config.yaml
model: "image classifier"
train_examples: 36250
num_classes: [5, 12, 12]
stem: "single"
widths: [80, 160, 320]
downsampling: "avg"
loss: "cross_entropy"
optimizer: "muon"
orthogonalizer: "newton_schulz_5"
final_lr_fraction: 0.01
weight_decay: 0.01
Rows from block 8 of a small image classifier, named by matrix and row number. Each number is 500 + 40 x the weight over its row's rms, rounded and kept within 0 to 999. All counts start at 0. Numbers have three digits each.
After each channel's rows are labels from the 100 images, of 14976, where the channel reaches its highest value: "top examples" is what is common among them; "lies over" is the class under the peak. Only what is clearly more common there than usual is listed. The data: rendered rooms with furniture. In brackets: how many of the 100.
# conv: 3x3 conv (model.blocks.8.conv.weight, 160x160x3x3, each kernel summed), inputs 80-159

conv.2:483447431576442519437464532491638546506496455475498445486489508471535487468478473478537512471459499494483473508431468501490465496508427511500459522472534557455440460523489489511481523468530448563524468488562556550489457494472486531560528442
top examples: umbrella (52)
lies over: wall (73)

conv.57:473512493470532565524472429531508504530550478462529479501515523465471479524515483469515463483525474511544435490449555510456473538530462392452536553534515412479507526562538544450476530616467463449538539505533432488532406523525541438473475483
top examples: flower (44); trophy (43); largest object: trophy (28); largest object: flower (26)
lies over: floor (69)

conv.10:478503585540492528506429482459460546537451478482533552533471477560548539498473481502500516466485458414497493425428478461498507485548512532431534466495518462439408504558464460514562503459528550523424455520503517535518502495464498518455530483
top examples: arch (33); largest object: arch (27)
lies over: floor (64)

conv.62:510498470452477473433405446457616520505537445560481439492485508495465516541543455513428514462484506437514487486489479481565472490540415465461443465490451538512476506506434459541505508440557469471505478487554552491518492481471483478481480566
top examples: robot (68); largest object: robot (47); dog (43); largest object: dog (28)
lies over: robot (58)

conv.85:514564549517459526511526413423573520529548423449536462520461453460541524447556508566546490504512456479449517525454535508568484415517454529490516460512492460478441474483516454474452498495563519511446478534495524475508487504546500520503472480
top examples: ladder (64); largest object: ladder (26)
lies over: wall (66)

conv.54:477548543543501492512481493428485464514512405538532516468509507510564508493529439500538446534450503537472545446505507470479453477510496471469575542469483498524530415508493510578469481561513485460517521464506386439498452485554491524528459489
top examples: robot (59); dog (49); largest object: robot (39); largest object: dog (30)
lies over: robot (46)

conv.40:443517439563504458498457480475432516563525537523512539528476491553486564446551489534514492463505527469477491467404517524544474475406532472458472525459428474570445513469479523491457509478465472515447493486518518503413448435548490553480420483
top examples: robot (100); largest object: robot (82)
lies over: robot (92)

conv.81:518533553485510510512510571504499521494467434454513467464549524471494527467449506466470515430455551479452429488489487495510468469526478565480476598503580468465530483463543485572475563519455528502548531484514495503497466525439538523475484476
top examples: brown walls (92)
lies over: wall (94)

conv.7:404555463503435532447389540510469487468506503504493475551564459543522458484499502507465504502484491525505529488431425503448510499508470464443514522498523454577456522500477527544460546550487466460482551512574440489535528510492476450496447487
top examples: dog (35); robot (34); largest object: robot (25)
lies over: floor (96)

conv.106:480491469516551449475451444485471526471560527519483529402509498536507454425385472528454603537504597507506466452513556583523500483456535496478452489543442457444508481468492508449546403459511519480483505495546523478426513494530423550476440459
top examples: window (93); brown walls (91)
lies over: wall (99)

conv.153:495467548434544590486544469522458485507550531493456472535562437513501512516472388476508461510429504506480576518532495453475534425500464547442502515462507521431488512527568540557511561500370486462518509567522528556509520446435448503518388488
top examples: window (96); brown walls (76)
lies over: wall (85)

conv.80:505553480483531491472418516482573517533503444459520477502480443442474443450500488508506482565528482508489545545459500443530476564476479519481505486528445491492509428398543484519537459521509536481460417428438397569513464486507481434494516425
top examples: robot (59); largest object: robot (36)
lies over: robot (52)

conv.126:473506445444498454470488482512551500552556461476516516505483449491478482417484554539533471552488508487555510516518497551508450553537461474517458493471487543552470469467409461497537517514446503469508448536468539474476451508441453558515483486
top examples: robot (78); largest object: robot (52)
lies over: robot (67)

conv.123:468474463553451473462489457535546512476429495516519547532541516503461537549552484557533500503544527483462504466505531437443497518406383441501485535452484505484548486537502528486532591524606448418503497486501425536532504504498466460518521516
top examples: robot (62); largest object: robot (53)
lies over: robot (47)

conv.19:506445536467508569499486481514546459497421492468539505504518498510531617491477412513506490515482443451468561491544522471516520454502488432471497479493544484466424453474502418472524470502512497500537482486531473493523434528532602419572477563
top examples: count: four (47); flower (40); robot (38)
lies over: wall (96)

conv.66:460546429417498526461577541417521512520484514496582452541486588433575472520509525571532478511482471519507583534466544518458548530528499541479472480472452433506504558433470511523480497497504544512517540412548440449503504508455450564482534498
top examples: black walls (64); robot (34)
lies over: wall (80)

conv.37:479480570536521468479423468545510547483533512473502509498463467501471445409458629456531548421538435617570450574473565480497470469528546452455505512515497467492497444499448522341484470483514519531487454507513508485577491509494436508502460467
top examples: red walls (96); window (96)
lies over: wall (99)

conv.144:493435475468478521499555542464517473531455515554482495494522442449451479483472423567463491430510482414490450485569584490474518566470502453536517449489520464527551556490442566549492505513513522527535442530475519551449484480487477492489545455
top examples: window (96); blue walls (76)
lies over: wall (98)

conv.124:566504468558477485502456552442485457559508461538529488542510559464472513461471480507504497510509528450549470483422510521531505503532396520568475521454543514444462539487529520441480453532447535473516471496551497584491456508521549453484486494
top examples: barrel (53); robot (45); largest object: barrel (43); largest object: robot (36)
lies over: wall (70)

conv.41:465509471542411461457414447533579504427539452498489538474451525460484510502494539459514531495486535481549594467425513479435444458452492569489467474477471483534495386520447531494512454495551457457502417430461517538530568492511477499472505461
top examples: ladder (39); red walls (35)
lies over: wall (78)

conv.69:575505508546499420486563531566507485491457475538499449473535461502476553556512456507516487521510448526544493523461492478512422513507511531483565487455489507455408492500426473544442491576441440503476460558513470484568440447546495540480488463
top examples: robot (49); largest object: robot (34)
lies over: wall (70)

conv.30:406501504543508457462430489440457434453476478560482497432509493441482501517493482475486469511514490518475491468489476490521477465524389445539555523503503513465539476474454529468556423456465481521482414453531454448566391481472452489540401482
top examples: sofa (51); largest object: sofa (45)
lies over: floor (64); sofa (31)

conv.15:528512487424489458449526436507485472520507544484482493453564530445503466573481553505461476515558458430435525489452508491467510519579468453506505452574506460562445533505506474541477482541466528520502523537448489475470512476554417498435511477
top examples: white walls (62)
lies over: wall (90)

conv.109:502489461524568444483439468524542521529529435489490489496482508439458484481472521432443436490496519493545565563545506490535439489474487454511461461497442452553568446540512461455463455434434476450471476477471563519509438574495617498436392504
top examples: teal walls (95)
lies over: wall (95)

conv.23:502489457506481501467511509476553527521487519510473538465512510513426534466438494484442437548516611439558557478486489443511445521517480450467490473497516442456520581462541503611531448574528442561485503522450433574530548506445598464463503480
top examples: white walls (78)
lies over: wall (98)

conv.43:513527463460488503530470547510497433519507514555484471508463509475546534505438534542501543440534582430447483505460503472451528461477468532469474517480450581441453495441464507505451495578537478409452480484538493508497515515517467519486496491
top examples: window (94); grey walls (63)
lies over: wall (95)

conv.45:441500467498514575446509490484519506485458443477458440490546440406540512493507435491553521535499549470582473495428484488570568486517440501439496485513451516508522460492477470511571533427568479439467516464517426502520406553489450542489479484
top examples: arch (68); largest object: arch (58)
lies over: arch (60)

conv.77:528529466581498504433458536513435495522485458528501481491508594528494479477519427494526475484466478489542523446509542482424448435460485495501445525488437589484435476490484535504510478554406528463462426497539607462505495517420532454456510546
top examples: black walls (93); largest object: arch (26)
lies over: wall (99)